config.yaml
encoder_arch: "efficientnet"
model: "contrastive image-text model"
dataset: "flat shapes of many kinds, plain or patterned, on busy backdrops"
train_examples: 48750
image_size: 64
crop_scale_min: 1
horizontal_flip: false
color_jitter: 0.2
tokenizer: "word"
vocab_size: 45
loss: "sigmoid"
embed_dim: 256
encoder_norm: "groupnorm"
encoder_activation: "relu"
encoder_weight_standardization: false
encoder_channel_attention: "se"
encoder_depths: [3, 6, 3]
encoder_kernel_size: 3
encoder_stem: "deep"
encoder_expansion: 6
encoder_widths: [16, 32, 64]
text_encoder_causal: false
text_encoder_width: 256
text_encoder_layers: 6
text_encoder_norm: "layernorm"
text_encoder_norm_position: "pre"
text_encoder_activation: "swiglu"
text_encoder_mlp_ratio: 2
text_encoder_head_dim: 16
text_encoder_fused_qkv: true
text_encoder_bias: "none"
text_encoder_qk_norm: true
text_encoder_parallel_block: false
text_encoder_inner_norm: false
text_encoder_positions: "sincos"
init: "torch_default"
residual_init: "zero_last"
optimizer: "soap"
beta2: 0.99
learning_rate: 0.0017
beta1: 0.95
shampoo_beta: 0.95
eps: 1e-08
precondition_frequency: 50
max_precond_dim: 1536
one_sided: true
adamw_lr_other_params: 0.0028
max_grad_norm: 1.0
gradient_centralization: true
max_steps: 5800
batch_size: 128
epochs: 15.2
lr_schedule: "cosine"
final_lr_fraction: 0.05
warmup_steps: 1160
weight_decay: 0.1
adamw_weight_decay_other_params: 0.01
Rows from block 4 of the image encoder of a small contrastive image-text model, named by matrix and row number. Rows with one number belong to one channel. Each number is 128 + 24 x the weight over its row's rms, rounded and kept within 0 to 255. All counts start at 0. Numbers have three digits each.
After each channel's rows are labels from the 100 images, of 14976, where the channel reaches its highest value: "strongest on" is what is common among them; "patch colour" is the nearest of a few named colours to the mean colour under the peak. Only what is clearly more common there than usual is listed. The data: flat shapes of many kinds, plain or patterned, on busy backdrops.
# convs0: expand pointwise conv (encoder.blocks.4.convs.0.weight, 192x32x1x1), inputs 0-31
# convs1: depthwise 3x3 conv (encoder.blocks.4.convs.1.weight, 192x1x3x3, trained with AdamW), a 3x3 kernel
# convs2: project pointwise conv (encoder.blocks.4.convs.2.weight, 32x192x1x1, transposed), outputs 0-31

convs0.67:108159114111111125132127074179140138122127126124151136096105162099170135123110101121118146167089
convs1.67:165149159170126142134127148
convs2.67:135106103119169136159140154096124112126153167098131102101119123174146177168109121103131112127120
strongest on: purple shape; its colour: purple
patch colour: purple

convs0.150:106158106160096111150128116168145156124168141113160147088108148106122079112110153122124140149141
convs1.150:132103097099113142089141152
convs2.150:121156138123142156135121154124074133176142156154155185152120108113108127106143167125135120154136
strongest on: purple shape
patch colour: purple

convs0.64:169111115112128107084121150156120142150187122109162134130104122083123122133123137121173148094119
convs1.64:133142098149097143081141130
convs2.64:149135136109094126114141124166117129090099160122108148136194098094128093132129118101109160118140
strongest on: count: one; its colour: white
patch colour: pink; white

convs0.83:095095098159153141144135158126145093137166127148185131129106135110119121140137121152084167123145
convs1.83:156123148151146172135149153
convs2.83:126138153179110125115141151153121162081135135140134155151136163143158111123106103176116089150120
strongest on: red shape
patch colour: brown

convs0.7:120137085163121162115121154148114099111171120123103135112100125148153110099114139172131093160096
convs1.7:134119154115086146156158148
convs2.7:140117171124155101077117129088122097123127130146125120116094097168141111095128098095147095137138
strongest on: white shape; count: one; its colour: white
patch colour: pink

convs0.141:130114121126123094100108076128104150153129161147075084149140141150114110128144116092123121169126
convs1.141:112105151141163122092098144
convs2.141:117105132108103116163117102127166139117084124130155124172169105060141144128140113134144139132119
strongest on: red shape; its colour: red
patch colour: red

convs0.45:135173109116138151155143127130135109092103081129105115104132125123133144141107104197134093097123
convs1.45:130115101124080138108140164
convs2.45:160170123098110089120123079091119144109137133153144090102145129121132145102118157113145117169102
strongest on: orange shape; its colour: orange
patch colour: orange; red

convs0.19:145103111118122087143116130113135149129184113125127191097138159090154121107120134129146160137101
convs1.19:131154133154146125091082132
convs2.19:107149131131142082136165095135164141175156119089164132135135126119131081127134124129178133134117
strongest on: purple shape; its colour: purple
patch colour: purple

convs0.55:139181138125136109135137082125149096152132109098154110148105089115141109109129126130127100065114
convs1.55:156094154141134103155112155
convs2.55:163119100119158164111072146141152111122140143089134119121106091105126129163158139128144167156125
strongest on: count: one; white shape; its colour: white; its colour: grey
patch colour: white; pink

convs0.17:145172099142124150107111073104112099123155145090122122106124148165110120148112137173138127123161
convs1.17:102132107118164158097155123
convs2.17:071147140111131105143164140132147099181148148152138167100152135111131117109116109161099124149120
strongest on: blue shape; its colour: blue
patch colour: blue

convs0.158:098138122091127133173134108104134116136089140141132171065125148127118157095098149114130141142101
convs1.158:119132125096153143163172125
convs2.158:123117105116132085121084104115156169154094117137113123116112177156145120156159118150115089145123
strongest on: purple shape
patch colour: purple

convs0.179:125109100131122110133108138152129148068106163134124115108155114156150102142123169076114088119137
convs1.179:134100145098168147110146106
convs2.179:146108111114152096152131122092117116113091090110150136112156088143134134141111142122152144189165
strongest on: pink shape; count: one; its colour: pink
patch colour: pink

convs0.30:172131107145119151139116081126081117123108097110146144163118104162138154162155158156139132144108
convs1.30:164131090105144158126102137
convs2.30:132162141176076109125132128134130117138184099118111143153146119108112114148138135166136122097171
strongest on: red shape; bar; its colour: red
patch colour: red

convs0.37:109131108160118096124107161138163109158108130161145077127087107128113138131128100133127174167139
convs1.37:145097101142093109146096134
convs2.37:097112118105115112126133096104136123142152087128117134119101170114155151121154109165081094170119
strongest on: count: one
patch colour: pink

convs0.48:159152125162124143130136134138119094184152109103108135107111167129156100078110114160124145128100
convs1.48:151136152108137131080098148
convs2.48:094092131122141116121125147172136129148153126104135149128073132159114113114118096182152113106161
strongest on: teal shape; count: one; its colour: teal
patch colour: green

convs0.174:109098144139135134180127173126137090132096091129116098119126147140176127117117145085130148163116
convs1.174:148144155145077101139127119
convs2.174:121151104129119098133116112123127123149116115111075139126205128135098088178144127141130144115132
strongest on: count: one; grey shape; its colour: grey
patch colour: black

convs0.60:108075128111105150121123077155064158110114142140134105144121118099130130138132095129130117096152
convs1.60:148173163152148137141146127
convs2.60:133101122167090113110165126136065118125121136118110117118155109128173160131119113141087124168125
strongest on: blue shape; frame
patch colour: blue

convs0.180:154129143155098117153147103146154160140117135129108158140151159102124086080122117111125143183107
convs1.180:087112141093109154132127156
convs2.180:093099153127178093164122145152139121130138125122146164090101125113111102119119102133177113113100
strongest on: blue shape; count: one; its colour: blue
patch colour: blue

convs0.148:151085103129137074115140136104114158124119099116098140162107133143110133119171103085129113125165
convs1.148:131153168142111154102161125
convs2.148:111123122146141152153152122077125151148156109153168148174136094159175111129134119117094127133109
strongest on: green shape; its colour: green; count: one
patch colour: green

convs0.34:156110131123133162125157109096179126137115139175137152137147088168125154152122154088104121141128
convs1.34:147149127143138151186119122
convs2.34:161139128082088120169142136149139151096102124104129145138145100105142105172124143111101172128110
strongest on: green shape; red shape; its colour: red
patch colour: green

convs0.26:135142146119097119146153090168081138117124121104094131130175152095162102131143101106151115150138
convs1.26:109152145142172138141166115
convs2.26:149104138128164131121072123135128148151120115149148147078136139169096173133133118129100142126086
strongest on: blue shape
patch colour: blue

convs0.76:120128149112098129102102122131154094188116136113148119146101175087123153106130119140130085120158
convs1.76:145086106150164107119120144
convs2.76:109128106127115143133112093105158126138139130118118087092162153084135085158121126161096174131138
strongest on: green shape
patch colour: green

convs0.6:104118131112133137127170091117122124150167101129088126108148074119132103090107127102096169122132
convs1.6:140171153154094150124143130
convs2.6:128104117148109169135114177132133147107118113078167131160146111103134116147151133133167172142110
strongest on: teal shape
patch colour: green

convs0.182:144145132164109143113146077147140095142143120130119145108109092133096080176116122110107155135098
convs1.182:137135148172150158155140149
convs2.182:119088101103149132146103147103121115123184130132140080078099099146125153143121128139124109093122
strongest on: blue shape; its colour: blue
patch colour: blue

convs0.44:103184103144119158100124139129152106138110098097128096118135102142107148145156193144133124132122
convs1.44:108124149143083113168111131
convs2.44:101153109153118168119138138137158138134137154082091164145142146097137100136142118130129165087165
strongest on: red shape; its colour: red
patch colour: red

convs0.132:106101107098144126173093121136128128164108067097132121115148081101140141121146116126124121090130
convs1.132:115122096149153151093139096
convs2.132:126100112105140106158099085123152111106138113167116125132145167130125201129146101150130136134107
strongest on: yellow shape
patch colour: brown

convs0.86:156111104112121101130107140148146139130081158149093082101115161124119098126169149121104131107092
convs1.86:148129132155164116155114169
convs2.86:090144141122129119130130149126164149108087132145158139097074163127121170117093131131115088155143
strongest on: pink shape; its colour: pink; count: one
patch colour: pink

convs0.145:130147145128129092144110117174124128116161151161141126107141110119076115167168134122114077103126
convs1.145:128120129158144170117121173
convs2.145:174105117104133135138112141120165131090096113101092098119168126090096112127141141084114148142123
strongest on: black shape; its colour: black
patch colour: black

convs0.65:105143177151130110106145101121133080116116143112149143082130062131157118126133112111103123123105
convs1.65:143094121151104144123087155
convs2.65:124158125077115181127098149142095114122149177126104142143111154154125126115134131134081133111156
strongest on: blue shape
patch colour: blue

convs0.14:153099136156119116100159119166107123103142135072148122135128119117146108165169130111159087114151
convs1.14:134169110136153137125168156
convs2.14:145133127127147086142082138119139106136148092117123134105123130168138209147120129133140156132100
strongest on: blue shape; its colour: blue
patch colour: blue

convs0.173:100130071172125129155132143105144140118095120163093127111103123151122117104106152103093108147158
convs1.173:105153127099166143103102145
convs2.173:170096104113147157112137169141125124121110118145175137146131072117127131150139136106075142106116
strongest on: white shape; its colour: white
patch colour: green; white

convs0.63:077135148127126127125138107137133118160175131125108113168105147131161169146132158104150150169160
convs1.63:088101126133123162135163110
convs2.63:145144110119098084112141133160105143147123109127065150109153094107119114115130174107116102111105
strongest on: green shape; teal shape
patch colour: green

convs0.15:101144137168110168138157128141083124137123124097137134168093120122107140142108186139168122117116
convs1.15:126172127151098115133088130
convs2.15:144146108148150078131119137077158123167113149091136151125155101098126105130151131148132093102149
strongest on: red shape; gear; its colour: red
patch colour: red

convs0.166:130099147120149156113114123113124150146157085116178146116107152175143104151153092120150105106151
convs1.166:132158096140168141103135153
convs2.166:113095125144159122132125126119095120121136132143128131147089166088132161119141090133117162195154
strongest on: blue shape; crescent
patch colour: blue

convs0.25:134144147158143138128127165163134155113144137170087154116150122123128165131167107075102136101144
convs1.25:142115127123173146100155157
convs2.25:122103092126135177111131151109109163108112118145147075146125116096128095134124123106070145119137
strongest on: yellow shape; red shape
patch colour: yellow

convs0.13:125117167140105093083121122109141124132146117138104092133147189119168160153106128098133116157133
convs1.13:131155150117100167096108116
convs2.13:096119138156169125162179121151153132124127130125148112110113104137119099097125162137177130156087
strongest on: teal shape; count: one; its colour: teal
patch colour: green

convs0.186:099144139141167134176125134102109111179124161137147093101093098129130114130145142122170112102115
convs1.186:135087132094123155123108095
convs2.186:163121100120121121161176138145114133112119172131116146144179127115148129158119109104075123103103
strongest on: green shape; its colour: green
patch colour: green

convs0.147:136144161125120153166138135115150148152115144165097153173109101138106151100163156153105150127095
convs1.147:116097110084122113130089138
convs2.147:174100072099121129136116141122133139106109124110139095147175113150150159119125095133100159143151
strongest on: orange shape
patch colour: brown

convs0.143:173154094133123103107162133134102101109114144114062127140160127139127097144150119107122159150150
convs1.143:119102165109157132149152157
convs2.143:115117150112179110143082131102145108176122089135136162144127142130125157117136149137148107127075
strongest on: teal shape; its colour: teal
patch colour: cyan; green

convs0.105:109135123147136161137165131173103138159156130156095177113123121111106101117139130136167115089098
convs1.105:176146152159127136154112126
convs2.105:105129154148142132166108140132153095156153138136150078100092145136111136146141137114171146150173
strongest on: white shape; its colour: brown
patch colour: white

convs0.1:117152136140109112130145098132099134105107149146131149104181122092134143158156086092095104147095
convs1.1:151143160150109146158157150
convs2.1:109114081084119113141147126150134117163098127125146109086130145147141082167108091095129133114137
strongest on: black shape; its colour: black
patch colour: black

convs0.38:135149109118136087147119132126169093146120093159122144111134052136128145115131164121100138101127
convs1.38:091104112113156156106154127
convs2.38:100136114121121100128113087110120099143154147145118079076079138117105177130112123140125111129111
strongest on: yellow shape; white shape
patch colour: orange; yellow